config = dict(
    crop_scale_min=1,
    horizontal_flip=False,
    encoder_norm='layernorm',
    encoder_activation='relu',
    encoder_depths=[2, 2, 5, 2],
    encoder_widths=[48, 96, 192, 384],
    fusion_encoder_width=256,
    fusion_encoder_norm='layernorm_no_bias',
    fusion_encoder_bias='none',
    fusion_encoder_positions='learned',
    init='trunc_normal_002',
    optimizer='muon',
    nesterov=True,
    lr_schedule='wsd',
)
Rows from block 6 of the image encoder of a small model that answers yes/no questions on an image's attributes, named by matrix and row number. Rows with one number belong to one neuron. Each number is 128 + 24 x the weight over its row's rms, rounded and kept within 0 to 255. All counts start at 0. Numbers have three digits each.
After each neuron's rows are labels from the 100 images, of 14976, where the neuron reaches its highest value: "top examples" is what is common among them. Only what is clearly more common there than usual is listed. The data: abstract colour fields from 500 small random pattern networks.
# fc1: MLP up (encoder.blocks.6.mlp.fc1.weight, 576x192), inputs 0-191
# fc2: MLP down (encoder.blocks.6.mlp.fc2.weight, 192x576, transposed), outputs 0-191

fc1.226:139149117099123136118136121161145104116081125139132126156153116168106138108147166154167164113072086143078160102139091159088094168120095129097084126092119154113142151127154158127103125106131104138119135120113144112137102164114114158102133135123122115099150125152126151133117115112138141142150133139120157125185127148112131107142123128127110152154115155113127144097115127113121121150127121143144153137099101099156095129164142109120090143110085123145147131108135223180125116174150098121120158102111120115123177094133128141144079123104174161090127160110123127129131145079166093119
fc2.226:127106157123112101145119125147140118107115129136125106121140125164102168138116128166135115105154090159095150108140133177135084141119085122151130139121127138069074118126126137149136155135099127121115127109089126090133132130142107123145149135166127125139104102110138133157161122115154130147105102143066205054132134151118129102129147133132165116134141177094114149094146111141118171088191104140127148162110142160109147096144102106166107137112129120170137149127085099140150144105151103153111095163131128151134126130149067139161119144126147109137090123103106132152097147133166112122
top examples: fine detail

fc1.58:160136155151166127120130104154105105139081147132161106144151105065075135100134129141119155130127122098121152089129141135144125133112094168125150124119147125102141142131086136123142115134123102102119111097137093134128143140101143082094138120087104166122167148057102157154153119127119100085105113125119162169119089101139100118142133138142146134149144111108082118111184100157147108162128099158156137093127122128147115117156169152164098146131114157138126078094182124100142165114152134145152143122110132127143082117134162131090148099136147128158136135133166133130132155148110178138
fc2.58:131125137109153076076140102126154093112110107153113150129100084139137099126128176157132114147110124084164083137129115112114150099113169091137107128122105063153117146141158126104143109137119109138144181155134120135131158089130100145120125127117126104136152151135149137099104101122084125103143118077101120089162121145140129119107118128166077128139185136133170157138070128138092152147104132111145148123184110120182126130110135114134132134131138136107097118144131109123123110158117121137132153132136159192129118107089175104135143144119122126106158120131101079150159091141139091144
top examples: fine detail

fc1.317:075156150107156114121114114120105194136106147137150131113111118122135135126095140135102123087092160102161090147117131105131148125186116124078139129118148143136125135193144153151145099119170122132140111100143130154113132160124117091139129058119146169141138149146148147122114091101105133129133113152142159127139138096113138140128119151148118110183129165144156094139098115140106141157118138103133135061124101141181144123121104121118146137097103123150114144122170110117151120117153104111094135146085127115155122107124179134144139150114135140097113133115108055182169129151104098122
fc2.317:109127128131136117151137145089126113130120092099132138142129127105139094124099153089129151118105144096137128123121123119096131139123101132163123162133131137082137107090190085143120115127154125172137160129114080139177123171115157167100123130114149129111141116170141158146128134193121137098116120113098148136140118089159109121159138127142090147115151104096152085150151148125143141144173115142123164163105168106118074159127104116146157088096162092083176122144109149111141164123153121089119186127148137144155165105116130121154144127126156158126152110156126116166134103139127153086
top examples: fine detail

fc1.145:110075170112125113116103125122133138108138125117124097090154178152127119114101080136171110115105203155084080147152108126146117094111203130153117168126145133108130118142141137136172130159070166102128151110106100160110125121114152126102116149124129123166122151175140125140153125103135136169114129144107128134119126136107134160117132107144144130120097103104206153145096148166127090091118100110159085116094112113154121116151106108152146149141159128165129147111158128091144140144082117144159135116119133137132134132123093134125126116133137119099141134148104171132095138095121136101
fc2.145:189136111107130186131132131146061142158112112120094101114098139139112142139129139115137100124133110142148108105126194095137116150164122119102079162113183144082189128096156074151145082141109139140128155118139121090125108144125191146141145145125112132124115148145123086112124131123170125143121163133138134134132161077151150117113166104112114140184135093141132109150163115141147133171124112134135100118150154146163105139139129111127110136135121168126140111138121098124150135152154108116112165128092158138151160109112114148155105109132128114073122102105150128124139128155101168110
top examples: fine detail

fc1.245:099121118124147138162148114094107091096122132122135107138130134132141125107084130159131145117133138105132156135115134136108164105128122175100142097105092112099162109115084110123172125136128127145135123129139145159119120113173083178180143151152127155096100128174167155133118122130134130083121170186077121137127160164150121145143124111146134135120096125160191129127087121163151165104140125151122144139106138154091124096116105082107135119135161132102110115129144102115155089137168081112116123113189126135112107116142126157122110142138158084095122149128120128106133135173149143063
fc2.245:120114150131109113142182132138153114124144144112154105124119131116147117173115142118110098072120110161127127160101119114151111122160159134116169098103094152126153106115133114166134130110132074112157124094136137158132097126137159096119155132113158146132145128112119104153137158118118134137152135157079149088121138087087130130164136152160144135132127098155148134097130140089107122136114116113100126121066131089122137128114119131096124126115139180076181099116101171090121176143151118120133143103144190140102123144111135126141120115135156116142135159071172134154139085097070082120
top examples: fine detail

fc1.309:153172156089141144159106086154129116117139105123094162139143148117177181100122145124128122122117167106138113089123151176136134126086136132083143134104106092099199103124090151128104128111129119110151088117096125125107088110109105123145173116139130128123118121132095109097150122152117151152183112113110147134054130132146104129148151123129144126140147137128117141119078167109092115160127103164123153146137131139108124127094138149132104108128112119107083079140117163152146125132151126143119102117121117115144126135130150140125148107131148159121161180163091124124121194145124102182
fc2.309:175098118145173127142131124158091128141147145137162132132132123083115109142124113167089098145156154141155146138175116179142128134119116138132154143154162149128128112167131154157111150091114155081166108118080107103118122092140133107149120140159132123146133136133141085110124129099152117126084101098108105095146127103143102144144123194117169126061150126141122134095128144109139101125123136166103082117125133071115143074153122120086110160129141150131174134139164106115088094159137127122117106165162104109124158123112125134137108102136110094141154123131158085165119138106136155141
top examples: bright